A small multi-label image tagger, trained from scratch: arch resnet, 12.4 epochs.
Rows from block 4 of a small multi-label image tagger, named by matrix and row number. Rows with one number belong to one channel. Each number is 500 + 50 x the weight over its row's rms, rounded and kept within 0 to 999. All counts start at 0. Numbers have three digits each.
After each channel's rows are labels from the 100 images, of 14976, where the channel reaches its highest value: "top examples" is what is common among them; "patch colour" is the nearest of a few named colours to the mean colour under the peak. Only what is clearly more common there than usual is listed. The data: coloured fractals of 300 iterated function systems on busy backdrops. In brackets: how many of the 100, against the usual share in percent.
# convs0: first 3x3 conv (model.blocks.4.convs.0.weight, 144x144x3x3, each kernel summed), inputs 0-143
# convs1: second 3x3 conv (model.blocks.4.convs.1.weight, 144x144x3x3, transposed, each kernel summed), outputs 0-143

convs0.7:619496532469465535499458466418473552435530517439406444531392532514521469519476444495433486459429413380447454489505534511457435499538475669454444487553446495422422469468454447488553427490595495444432464441534470461412475500436494496530473410493498463546420546487528476509490589483400460450520556507476521537438440453448417492536446485473481443436576587528453525489477441530500488529503571442468475509510495511479580531528474514414528
convs1.7:515527434411465491503490428631547582465503573443515521438564496461551545478532498487450569474528549521508450495522472504510412530543530408487538572539461512501506505420529501462409441495572571456410434488445494493490539394460459483467511497503475504449516517492513513317464497579467516517402470546435508462493520430527498565557438508484424526452498485480622530490459471537462488555509477523404533479456357475396579501506516438490441
top examples: black (90 vs 8.5)
patch colour: grey (61 vs 22.9)

convs0.104:524537526492574509537547438495506469477385481482445519522475515506471457555478552522505439493512482451539575453512459502562549546487391442534496521383516557526406523531546500396479488579394546465488442454485484483457470482506546458508417485521412556492462549497504420599447552527547503537543511351464486480506437455508470514503470490422445470557494560468481496557502478463495509414454427540482366480504598485545397344462433504514466
convs1.104:482495563565561537464563541492516405519405463601576603542506504489509486536540480570485505574540430519530584515494445557650546517594510495539535413439480515489449491490562520456538529568477523496529494451472440489468519508446522572536470502478421576477401512524470546573494489521484565532423456544481474627525404523502531409523458486471524552595534496502554479478520551486552465461462482573542445470466495416673521482474464510473542
top examples: brown (98 vs 8.3)
patch colour: grey (64 vs 22.9)

convs0.142:492482567514451447492442481576435479543467462503502529527405491402508626475415531513457456425468468598594435499431508511507509607555479475510642520460535473463502453520486362448498546454517494544555477517426356572433499535556495495505526500529507481430518540422401521432552528529481439458490536475557522526565502511516600567484503439515488404509486549485456422480556457463507457481476503504520493477437511449504469557425495392490457
convs1.142:428502483470402407562516496568502556476509465428533502424519468483505535428478499481368493488506496530460498496488485531499513513492449507466489558476401471479428496432539511356488501445521453397502466449464543455493507447381488379401479472510481534401532429523497474348416514496457479446413511511441484507451538441499461540501537487386378524412419504447524500539484458498475514474513458512413466422504516476494445454506442457459505
top examples: pink (59 vs 8.3); white (39 vs 8.4)
patch colour: black (82 vs 14.6)

convs0.75:481527480457562444497519399514458473478538494505547621596474534447501555483524456492568482495403428565635500493431513587497533477451523569503442575499508481487532459575579440367523560558559527428459426549499444518484486624481521511518393494444601490471511524423464582484465534487432445478540516530445548521541538438572464497408541520435458416522529543495530498494567495526473562535475468487456456481556505421527515418453506488498562
convs1.75:539487567463463468498525533555475473537565544554553518546438487521467547482305457496494410466411542519484534575464603490546519438542577473525532501541398478511421513499468397422484466536562548552416568530493483456475565505490493464479421489511472489488489464477475529499568654469435447514460468519562546471518503502517461369466532581510524446530468457519593468567477488544489502550488432565497485455496428534550552521415578573468475
top examples: brown (47 vs 8.3); black (29 vs 8.5)
patch colour: brown (60 vs 23.6)

convs0.28:513451494462492489491427460555499468504457499509477442438467450422482537500399515492473448495452524554568416417394535499442558500506477534514615515474527468503520464520499466482481611480495381558515499539411386560458501484549496422528590527524474367384491571469404457469521438560439388436532423475553504521603468465562574569444495434487474425507465512500536480514556483501532507489456526485525523544464498459507486517435461470533611
convs1.28:457487496505407449565512495564551522469521450473562474393462511501504512405453513532315469537464486468439488487481550537491522428444456489463458589468381444510398504465554501407546503516548440461540475443428543469463510466370509391423486502474489478395535442569539470369499490522447468480436469563500486479474516452554436556504540488466467574438472439460452518555514486490512567437528466546482452494475497469518420483516464444434523
top examples: yellow (56 vs 8.2); white (28 vs 8.4)
patch colour: black (73 vs 14.6)

convs0.125:555571493511383478462580524515501520484453443427517504509451520441495524529497443436461514529410515493431502519575500460522480564428568582415550558554492439484451417431482494461535479491568530381407463512524515440440423414523466553502493439550488496530534531535524533539423602475475473538576444595426530502496544471479469519521503426367455486455533557423494527450408413548494474568482502380411513514469546474519523473523479465473572
convs1.125:521564600535459579430508507508541545489515540504605584467523539474520494510517433462411511559500510533528432524504491533582561552485545467411493560545493509534419486474694522444494549538598602510515547473403506528460520568512482556514470528504495498467541537518589548472536467515452530537375477573529538401487566505573522467506474473524567498501479527523537471448550436534509565587400485519511529496401445457440555573480526417522515
top examples: purple (81 vs 8.2)
patch colour: grey (50 vs 22.9); purple (25 vs 1)

convs0.35:505508421488498475460459429484548498542501462485437465574387451463597493579420518566374495547424479522540459507516576494487511389429492495530505578484508452536553513571512494511558605473484465534438476441573441514504508562524505537455563492440528403524553537445583456485549403515459538506517406505478503586538488397579584511512479501546484458440539418500547516509610520494532544531489513448436556550476498419544507485576461440498598
convs1.35:513427448510453440571408487499496490504607494510460485494412489457470543442446457488481476485511509505500479513454530515407485454487493502498476547451445446504372416514511458451494504563570471463486523396510474501417444510443490456478440524459456443493427364549496395397505571491471447545402440529544526512514450457567470472406519552510483515405454429408553431521474401526452556433449491560499366476480493460452458498467548492468437
top examples: black (45 vs 8.5); white (31 vs 8.4)
patch colour: black (55 vs 14.6)

convs0.74:512464467512550541514539514596587496559542465470449562523445504464571533582406556530540443548576497473549467457510474478528464377484440408535567576464432524582475535542465519423504552489486500535514436512492513575477534564344518494458485471501551513480484552486535508511535375607572506523542466472516525506573520374469597617526472468579472515469532503542397535553536559493525535469485513525571473436463528473510505503596490463440496
convs1.74:480479434495449430576446481489521439457506449513444464461510555459451495481476444531401508461462473467511372479457469479443491507416466474438443527437361482530456435456522504469492501571469488486524448462353515470490495510396480538519496515455401480488448497542447465441479515460479409510403480483437447464477453488491451560420501464491484445430494517479453402442463439492499508380491478473479458466489548468403375522473473443393396
top examples: white (92 vs 8.4)
patch colour: brown (56 vs 23.6); black (33 vs 14.6)

convs0.129:498513509501576519455527470489506438439542473488480611522416562542465341479501515482626463525622487370560535482415490529558479359481488532518375537441450624574501521552538447487502525511466556504495461531445437479409501543389474463429498528497482535470487487487497545517492418571558527516523540511498565536534498497494452533457493466519463471484501466505414561539507569426529547497442503501576493508481526498524451463489468603437562
convs1.129:557450512540511470569437512504533433534576495554470465526474515437477433601408423531432512527469510480507418533425538497432444466478534443506472523486375464582527443492524508444496530578456538502465456511388477491436462507421460579552517479498441419525428481483459462523536548540456418561454416458470491456484456463444515480458547558540532491462460502477459346455496421525500565329456490459480505481552482477435441573473539511426468
top examples: blue (56 vs 8.3)
patch colour: grey (63 vs 22.9)

convs0.116:501462466489460527433488412573416489446503481502447497507430560554506496486575515529579475434486506431552464493410540555564537373505522546531564557579458458490506496547469413528476516492470451503535514455465409464483513523421447472533570572414522467416470550599467546545490495610474455513607435560502608501512506594495500615466536463538537495472442498525433538520539481513504483538452519461565519527389458568563429487474489592499586
convs1.116:554405554537504423506472475520436519526570479523585520448483497465540506512513455480404427497460535452496407471387562556426470358545535505550522476486409487521425446562427432482481541540521522393513458449476507502449508514435505467526513508495530430460495466521472496444568529558505437526539363502548434517507498447477534464453580567522572543486463425470440518544535458482525545429453541516548437523461432625481446581528556390503517
top examples: purple (42 vs 8.2); teal (34 vs 8.3)
patch colour: grey (47 vs 22.9)

convs0.118:509567613508462485506458519457507374465491513472472496564471578518381556488578466438442581547379456534490440493437459494505594541499527586453481472500542419517493423399517442435529497497461536482463497527381457456495451493485472476507477455421450475447460463490422533508386502493512390488400573486481537490512546604491483451442590418350499466463485535491440509489501498453514502461450573438512498459497489507490488442460471495490509
convs1.118:482512507597487480461610490567441582517532543553571535547419432584540453488494487431434445515482501426486603522517492525554455521515534474436474503580454499461524570424502388482593501496576537549453502534509423495455568526551546446439470466467555472517515506509508514471551519540551565508481541570454467503387555607452543436528476511578532538550488497571390549535521536533503570598463442604542539608490499534542561536524546541494547
top examples: pink (57 vs 8.3)
patch colour: brown (54 vs 23.6)

convs0.111:508514502539470532541500503343447475504445447520525456488492493470378474467480502531508456463470581443474453501454514505445515550504510524420390399442513470463482487507450477416550336442484542537527496464475536402457468371529446536540520512439373495462504496513439475440536554408506421556508493553539522449409525543485442416445461527510552487484511511499533501532510524499493322398536509484456516474519489512476464525437458472507444
convs1.111:328506392513497489399548470459591456447444465400501487487529452569543434461502525467503445532529463465483592463612364505550461490460417475484488552521512484495525520419518543484455516342536482460492440491507495449495530480516547403434469496563492570498589528428566460536448494454549516413536496508447443516427541471478490573487519488459399520529526547533484523508453515470513517552550442522444520470507528470509579433571428482511531
top examples: white (97 vs 8.4)
patch colour: black (64 vs 14.6)

convs0.6:476492487487507524445485425523461464458504473477491565552375547533494452475481520572632458504506486405611479514441542603547475417450499597540485551522413545545553509586512376477569523465441468523519497492470390489442490560478510473511581538352513474464525518519493560491535515567497495512588434534498615578500496535505490552466526468558530478459486466496419559517579518461507535494443555451547549505470462538545422489464470579434573
convs1.6:587405483514518389575441492514431521508604491524502469436465483436484506553484421496411433464440504485500446495420554543371514426531512467544524507470460460523428439526462401462455499586538512416500489465451479492364490520437467537532453485507490406491450427497459427494544603542480449547488401503524442518513424442503494488456581571505521482469443424497519427529522401529529544415453513525501437490505461561473495575470564450540479
top examples: yellow (28 vs 8.2)
patch colour: brown (57 vs 23.6)

convs0.60:472451462413564490428462473499497444543466518496467569645433542520597588472444499489425462486460469603597448477485541457496593524438464480510494420521593478479497522581538466502526569440515446531456456468522422509533526588566483492545530507421576415479493609458543495483512473510456484449386451475484517510535448478628595500441453447479454474493546394501536472540638470501479516571466504497478478543466478499516537497511487467535556
convs1.60:505422512511441484507472524528494517540562537512428507521440491481522548406407458469508434485461535517470550559481526475464489519547544514547545507494463425485392436505407483432469491509551436501514567410523512512487402512425465426498411534460498449476396362506502420446499587500423477532431493538570568516497469437568486475453568556496514447423435494366560426520470432545389482514476474534491360454533524502491503467471542544458465
top examples: green (25 vs 8.3)
patch colour: green (34 vs 1.8)

convs0.103:498554552551542522568559455439454471436388550518459525520411514507477451495433544528527423459481478447537553509497530503533529544492507512508499549392493562468443539548531439411543484535406577449462435437476451452439489524487491492474462466497419575481476489434475473515466542466547528591562524492452576516478486428515426507519497503417479419555498550457473534536564499419538500376444441537464458489491531450575397306467422535477504
convs1.103:504569550566544531523541567497521513474504515566527522513475502484496508598542529547483454538535484511502537559542512628565550548572510583581528535394465544518536520451603562466556502561592595473530495477446483487452534553443520579458501501535436617536542463506501467574465494471538537530340559611435476648482526498510485466493511556456451513553524513518570512520458489497550506415452509541427510465493520401572528419505490562476544
top examples: white (80 vs 8.4)
patch colour: grey (54 vs 22.9)

convs0.63:472490540526486486468512471427391397513471478499462494541487508463322500430491480400495441422442469485496484501382518487495509476493529533399415460475472460495464514501456412453483417455515540484455510520424489460491486490512418543478438428432408451438549452426367516423498485415467414490464529514461535527463564509457462428375480441496516408512451482511471506490543487443497389492421515522472522502454470508487493454424516444464446
convs1.63:332471314543542481430523372524479493518400399391473506495493494533499448497489478385507482491499403508494552423529458474484486522500358477359538439498478505438487503434462490532460554377501476500423465510468495440540548480544494497457476465539530505499517521470490469517506490504530498411530551482439448488432508552460495487464449421523507495536482540548446484537519480408522538534530487524521524523512520526520529491513373413500511
top examples: yellow (29 vs 8.2); orange (27 vs 8.4)
patch colour: black (52 vs 14.6)

convs0.64:515522529586478449473539468421459436530475469533456463470545428454344543463483485401487523470453472532525475483373511464515528507470476566486445445457509428470474411468447448436526493499551520555539447506415521502494532474546495588526484512480451478471508539385330525426537447409526393514443489460508514525521471534490462425356423511547515411531417540552532526449542494484587475471460525521540494493443478446517491483422529438497495
convs1.64:392470427522439450530526459591520589476497503414502486427479379550443430409504503480458500522507499533477497447434480483535490503548451441478539553477479475484466525403492462519502542418507394471448494472427406423499530499544494403394504460531594481465550473523436510413443495513462449381545586525438464478462564524467458446491523448457439528482517489516492532535503491489516566553642450520486516505605499463524478461433393482456562
top examples: black (30 vs 8.5); dense (27 vs 7.5); brown (26 vs 8.3); colour: white (25 vs 8.4)
patch colour: grey (62 vs 22.9)

convs0.82:471553491581468491469555557421452529462452511525487491519510452431409538473447490547516527463453494546545420513410536477486531483471490522564432413515560446394467414500529429458507469487569577578452435454458448459476521474617506607516547480493470508420539501419436514437536460386506431558425498507503512498493438578572506419470376553498482447488403516495589533433552487495581441506421487469527510546475483463503447491427461422506515
convs1.82:459453458488513433540521473610497601503520554472493517417416324532463430455449503475466473493550542537473477478408477435534426555595484427517564539497467515482452533442478461521497534465536403466463519444487373465495508460509459402379484531567572491435528471502465507462450444518426456453526594561507512459481571512509505451538541496470468491471467473537550523531425504528524545546581443544461458471607508442493472409459455506426555
top examples: black (28 vs 8.5); dense (27 vs 7.5); purple (25 vs 8.2)
patch colour: grey (58 vs 22.9)

convs0.66:500495565500506442402513413561474526519451500389483532494539436466527503497534404494520489444496435485552537518506476552529436496566556492464568517492486528478468465578508509396507478475455537434315523481546531457483513543493469479465546460505544512488488405401501527482439555503413506483529540544433580478506512416480485585505519422366477438447484554417513491484498491406482474431498443428431531376541527433556507444499383483496458
convs1.66:459485505422530571440480582457407517480580532415591584535531537529540494487583484419482499490451511491505572522514563564503527412533519419442518515535474508443474567473602461469484521398617559508491552493506570538496562518523468455528519553409538543509550474507514505465513516523533573428486420594572452547568556450537505439488487437494541481527467482480515538587638500453460560548420502482511553534460416585592558541483452477528450
top examples: pink (48 vs 8.3); grey (31 vs 8.5)
patch colour: grey (54 vs 22.9)

convs0.20:546535600502456538490479542562506499532455514524526496453464401458527548510483489552469569499437481476485509511526486572462424553459572534404566596516439505491495550449558491412532493512470536481356495498535535442437521477482488498420533434540446559511506354480519518510404598531498546450590444592391516526526543554464485567532552374378506499509516544481467487501467530450492507468500481474379544466470555502503532444525405499447547
convs1.20:483497493532457549461422628477465486410563542518525527470467599493467461497488436498476491519510500493492454516460521576476536511526511542374510576535475511472494566537681448501519523452569617551454506455399452505430546595527425528508521510507446579487536385470517519446547507474539569524369502566527479421480530555536454482568511471526558530489449445472502483458589455486520565476402487468488554517420413468510504550429492491490533
top examples: red (100 vs 8.3)
patch colour: grey (48 vs 22.9)

convs0.11:462454456505537476467491488507488482489472479538470543617490493497559565477506512487504520482505437629565440505465562438529573522407459505485508449529601467468482529565501447551527567471507486573515504439505402511529524592624460547574519526483545480490461598453476508463561501492496515510511405517530548507553470547626626477448472505511487436518522312508579493501626459489540493566476521537560482596412475508509523524458497447543535
convs1.11:537404477537460467531399490541496526550551539518420520500461448468527538450468436470498520490479534531529512549440484473430487532579546535531605481485456465510419425509411487454441552544506480483500546413466519493493429520456459482475471576404510422496364368474520434452495557508433454550430485503568546548510433441559528462470563542487523408397437462387564403480484425527428490474472526501485394469556490486466466485459538537440467
top examples: green (30 vs 8.3); yellow (25 vs 8.2)
patch colour: green (27 vs 1.8)

convs0.53:503495553516571482512545424492430475462467486468520572538533557461453502469570501532627342426542478566579569524510475569481474471552551420475514466428505605523463504618558425423485439540472537418455589541452452447469458507554458535469446496503457527404549480499507489464491552440492512567445562480523597410484567451488459454507471482454489455509466544522549493539461546453483437441495405498496504389523511454513497457471502458485378
convs1.53:490459523477569502464505490441474407494509513518587587509556503516512489520365510525527453465535477497551546559507498479484448403546539450582467467592427634523542548454443486457510437518509537530417567586534528410549577446506447530473495510509485534508516528474432570496539566423511573466448585401538506566401450451481537403498507481513544450582430529518523457632446555494487523517499436436495522483530484562484511575562512577544442
top examples: white (42 vs 8.4); brown (27 vs 8.3)
patch colour: grey (61 vs 22.9)

convs0.68:374449512508519519462494523427444441529497511524570620576489555552525600468460528443444460448506493603577460482424524499499609555503498529496395364510579524397467503551537471480483484418437518518458505418469448526535525557578506520502512515458511475458542530496477528457494513440481478477274565543488519501470486557579538438427455465480465503481491462458549534525605503478475452546478466501442499538496475533529507503448502553529513
convs1.68:546421560522475503457489561537477547478546578538401472582445513525503505447473447478585402470457564497500551530477529476503489534569555506547566456546479436469418456526407478494475433504552431519526575473515503553507386496454445422531435549532479461419414450481491472526507532490423453511450553545571580479482468560523473458538559535495523423487419561443510467422446474580408450587515469533492347481558557534478577476461543566450492
top examples: green (34 vs 8.3); teal (25 vs 8.3)
patch colour: green (48 vs 1.8)

convs0.135:525485583480459439499486525639485513544500491447507525451457465417479603498454526470400477490443517606586438470462444539502516595539467469536662500483484485512494438446516447402487576452515472470512421556378431573451514478484520463468535466582477485449473540465381540466447438572475404486424546486473471525586508483465584580456498462466429478490538589506450477500475453495478496465465503480482484465485506481444486493410502439437494
convs1.135:438537440500403433557530471559519533439505432460548499466446487490507490404440498509373468510487499434448504492520498508514483460429455517437447566474303439495446517435563501394492504491505499439489441477429510428467515467411497424433493467498469525397518454550555481344438482508477485486430467505407470508415537452459428541506521483426445535434440516451418500531515454483509532475490440503460490483477488489500439452516453454396504
top examples: pink (68 vs 8.3); white (27 vs 8.4)
patch colour: black (73 vs 14.6)

convs0.48:560503449510508490503527463507517585509515495518525562536363499524583475566408525509578425499552463385517527486528481490530393448458486459560493534492382557531525518520487457426516486530547491524491361494554471527425512557348492510473467441497580484537525498489579540548523509554477580535576489478449503503472501476397489569572497549554500509466520544536339483521527521509528519494516469505509516403500497549507527496589516617402443
convs1.48:507417412544540482605524495486464496439510552501454433384495512466416542413470506507532518475528461516490432510520510488416491517498504459477423564507447527481458494470466476466465457552495427533398466472430534465439567525470418550493402484481448451467512466537453444389513568454470432536493455443452420448496445499496385638417564539499512574483482490550565432555515506552548559489496447551478512425493362535399563539501491474498493
top examples: orange (74 vs 8.4)
patch colour: brown (49 vs 23.6); black (41 vs 14.6)

convs0.67:428469540453485511394523468471514534523520501501516510426618400455515406523674527442405602515418491517530525500432508564573476437459474599538444486598529526498491471411487544565498507417483508440477457475573505456543513456499503460466507483456498485545447464540479582523415478499501470496532393543408516612507466528540448469469472472420457512487582473422577504526516484526445487520474534471398469572496446588519450475511500502529528
convs1.67:588448542491490500466533497549412585451504620568410516578533499484479496511537416505595496414521581486482525524428474489525462482565552466546651465540477478457464476534507419534433428625614539508451502464508515604484487454489496467516561569527478450491459527549491516549500463535398486540609511538517543477494486541492436449479453600521513449517488549507512485449472481596490440564473494605529488508594483556471569503448562516447479
top examples: purple (74 vs 8.2)
patch colour: purple (69 vs 1)

convs0.138:518505594496542476399523526472497392530456449517391472509507496541412526516549459364435548521380392485514514451424519477558593471510448556426438468522557420498419464457445508492484524527436498523423462527489504485516456503491476440516429467433453452487457550444385518510481478494479433487405486441509491537533454565507474487367470434424515472507515482494496521512504444457534543478364532505535384512484504532524470454476421466539561
convs1.138:457538491540510529457572561545493572498460497488518504528488483603495444488559491443503502552472443522501622521517502529608558501553468497499558440505510479474503529486493446499565537435592519526487487509468466477519589534555516482440521482537600544504502524533498533488502537538524522416572551568442476501490547629494463404519473486504487564557538559599460571526564505495542555620571470598537603531541489501678585478459440531543612
top examples: brown (98 vs 8.3)
patch colour: grey (72 vs 22.9)

convs0.71:539485531567475456445507509423441366538498454499447491468510461462336470450504464358498524502439460484502485520364513498538524507491519559407404455472468470489498441492442452427516456495505559528497486560438527483484482466511499529528463488437412511488517468420320521437508494434555390515484512487498540535492539524447447432330469474489527443498471550517503528500530482441496464487436548494496556483548478496500512469389523449463502
convs1.71:387481327580463504433575431451536466426438459428494506484533462573454397468513509423496483515509448526517562432537467494520506472487400473419539539460493473475494508442466529537486538434532488500397492511396486416505568545581528494476484453590529556499577527489476477514512528437554476428595530499437442492434548552453426494431484463543504500552514560584480532520534495450548541553609465560503530540537469553559527499472433456548570
top examples: pink (52 vs 8.3); orange (34 vs 8.4)
patch colour: brown (51 vs 23.6); black (42 vs 14.6)

convs0.132:455506579415503524496531522407537508429515503471533513546529566509485471476526451484549560510483459489410521451537432406469546527535548482412341467513555467546470461447453549388419483533455441492445439523509511450508488483469416451519421476519517399417469448563547527579413564482469492426482523533454442418449562537510455379534555442395426522469520564499486438518402499498523501485490403488487465464476526556470473442504482585522486
convs1.132:501478548688545516507566572459493503526507544567534525536443551549517469489478483480472486481577541472428588552509459522529473561501553445501422572619502538471602538583516428503566492526457432582529558572583452527451533496538504516570477473479480465527527510585547531493588510454483534579449545556524488493497518547455528519495571574523586539560491478551385518508539583539574496535470460609567554487523515535585599495496520536457487
top examples: blue (35 vs 8.3); teal (34 vs 8.3)
patch colour: blue (30 vs 0.9)

convs0.89:447513513535508543432493424491466427423529486511442499464491566585386388423493517440597435549540501448492530502406537491554555446477523557503472542480503544498558473517443461518491572488471499525535508543376441496459514482470425447533560570468455501442434495513460556517508424561557471509620445471521546546586500551512468583478500451546503442497407492486479568517538533474551550530483502486596524538424523538578442496439507645518611
convs1.89:529460518592514499571441497501553480499613503552558500451503530455487462529546429548351481577453560444490414504427566591485520417481535471482498508446463425597487422548529521469541543554474516440519462510427528524429443504435555525559527498418473485472451457524502505470531547560531402570543378503502422485508509513473485480491545551531554539444517448418471449435543405547529599379470538496521472533551487528487411544470575470479529
top examples: blue (39 vs 8.3)
patch colour: grey (54 vs 22.9)

convs0.73:488479502453488479454507430517504522571496552529500488419585411466502455559596520454434546541359479548508524475428511551509488411452457580586482543547536529511540473434525566577496557467500523402434434539560514516540526486496504486433484473485475473550500466515470584501417445525474472501524428549393504631530454464562485520437489481407425499517563533480564499523545451499486514493451529497303460577505478572526478428516505545519555
convs1.73:548474531426435489466517438501461576418535603541482485555526502446470479461502389514605459465536575499505516545464534502499477407559552513516578553518489441486449491478557447513497435602683536500416500482505501562451443437479507440524473512524443442508485445534517487506507466460413503495530470572508560507477524541512369441474451576519473467489484500431557456494476465597388501535475473589477439474568405507483548491414561517424481
top examples: brown (40 vs 8.3); purple (35 vs 8.2)
patch colour: purple (32 vs 1)

convs0.47:511521543496417411524473457541427549506426510468506492487457466376486612451487514496511437435434542578548469505441439546478496631502498521497632478458482438449537416500516378416486492449513512481484451526407387502443519489540505519511528448513492504423456484402371536444489529504463464469526442513492488461528502515454535535493479477490479408467449581534462481477485453434514423471441523465489490447433485453469396496400508411440458
convs1.47:451532451498398431547540460615539566468530474447558525436513414497564499403456488487391479550513499467449508492508489523503428474466467520461489569500317482513446513428569528381509529452525480437484437469487545427493533450427478405417489448486510528444534453524543505327449508568468504469460498501415476519440563435439497518522531488430421540437429478464476513562521465494495551504495466512472509463510500518518458455549460449416535
top examples: pink (58 vs 8.3); white (42 vs 8.4)
patch colour: brown (50 vs 23.6); black (44 vs 14.6)

convs0.79:528475589498506538429490393484439473448467504502444450404500527511444424444413492517486394530451471477499500483432556558513595514476539647449498551476514490463455465520495444496461595548452475462503517474466433473472516516530495481528532527465476451438507505481462465528466477547465432477641390480474524582593497500552477583501500432471488413517472567518530554527536522484553583529448560501528534593429529479588461417450427525518635
convs1.79:539419513574477499546466509488535505500621510551580498457466538482464501500500480553360450559424530471484468507442598589462551397499533486495494547451497421559417463552573513505554522572581524494537471409457534564421505588449541528530489539467499486512529435503511495480560580558507443545514398551539493482551514522553474511490552544562534584512531367459476541498531444542505611414497534553538444542476455553529403545471580451493536
top examples: green (43 vs 8.3); yellow (35 vs 8.2)
patch colour: grey (48 vs 22.9)

convs0.36:420532456459527510392501513417483484463524503522486573466523477515429458501466510418461447569462472549578499554445550429557575496530498527535429422526580485459593497490419526582490549488484503459486560563421477517530512476618424441522583503512455418505465533469430616469493469449518420467462557503507587547491483481575531476414411497504439432516485505440567493492573429479468500585422468526488546635563508534533509476457532536550574
convs1.36:526467550508489496522496503491535545464565571512433497490531475504436503418474466488560448544522550532497520520453541448474467447586520486508653502474499474519470399527445561520482525537577465570465536484499558599514366503413478425546453497466471521422423448487517451525504476480442459545528508544586534466529545593502449460514514609532503477463427497372572493412522414546414525521445500559571437450614417482511508459462514572429535
top examples: purple (37 vs 8.2)
patch colour: purple (33 vs 1)

convs0.25:470519521484459504627472393531397506491421524435505481543448508482497568474503486588530410365455582530554458533511464567452505571562515493475642511474499442454498445586529393434528459467490517426445491475452461492485467526498467487494520467441501511426442510562483525461503608502438467550542528528492555451505513500465509573486555482505503412427468631484477529461514525479557395457504515435460506377508500417504454514471469476469410
convs1.25:422509471515521493466548433558521514463492503455585548446510481551639479441443487450486436512545462435439546493550517504466411444445489508472500561566417556494506538428539521411516492408537452477474468468496532422486531412384497385429470461364510484489551456492523486419500475632522518469431447544460430501483511435462530514506512494450488557466464442501500515618481517477451578524403484551528487454408456536493532464597465446475461
top examples: pink (51 vs 8.3); white (48 vs 8.4)
patch colour: black (58 vs 14.6)

convs0.24:539525556456442540492504498521488529444487576351475434497455481514492495477447535495538455497454545484438530508516434459545409543501496461595556502477428554465492482518533492393524487478467510432483439458469485460461435462475426454519458385494471506463515453499498482481439574481429477529578532514418487459495504456387471514475496492356426497407513560434519582543442456434546506434495496354432487455543500478531487421456364531416510
convs1.24:415552503539502561451454503500524548524564521400540545455563494552611479482472547407466489562519505548461557534575538528498504501513494466492559473547470561505522529497601546505537591396588493559573503507460571492530522543522516479505509569381552488523536494446585460463548471544538537453478535599558441546433541430568535480494487506543609536454488458522543566560585480409504596503417496499567591561530434453581518509540431548482551
top examples: orange (97 vs 8.4); sparse (65 vs 29.8)
patch colour: brown (76 vs 23.6)

convs0.88:543560612514479546421442555528507534500487495540504475394490436419499475485525500485471614565348511478520499472457490513486537541455526589552504529480497452488518471399486512547540517528346506498475502511508453441480485440487496485548553470479443426522554467529480471495406545567500426443528510524435488591506493579495452556484503445383524539490535589524518522566482540470490494437437631444460522566515466559518407420485420444497593
convs1.88:536510527503419461500568520519496566460579562579565498560459479517442472441520508499477424542481534473425544543443570525489498457548517458471514570550493482531492548476624427563611482579679519555462484476435456557393509528511526458478446507474490460511531474534500501530590489490469518536487508592498505453449514553503470483467490590596510585522504384517453515507524471592483603532521479632514480574514482531546465526401579496472531
top examples: green (25 vs 8.3)
patch colour: green (35 vs 1.8)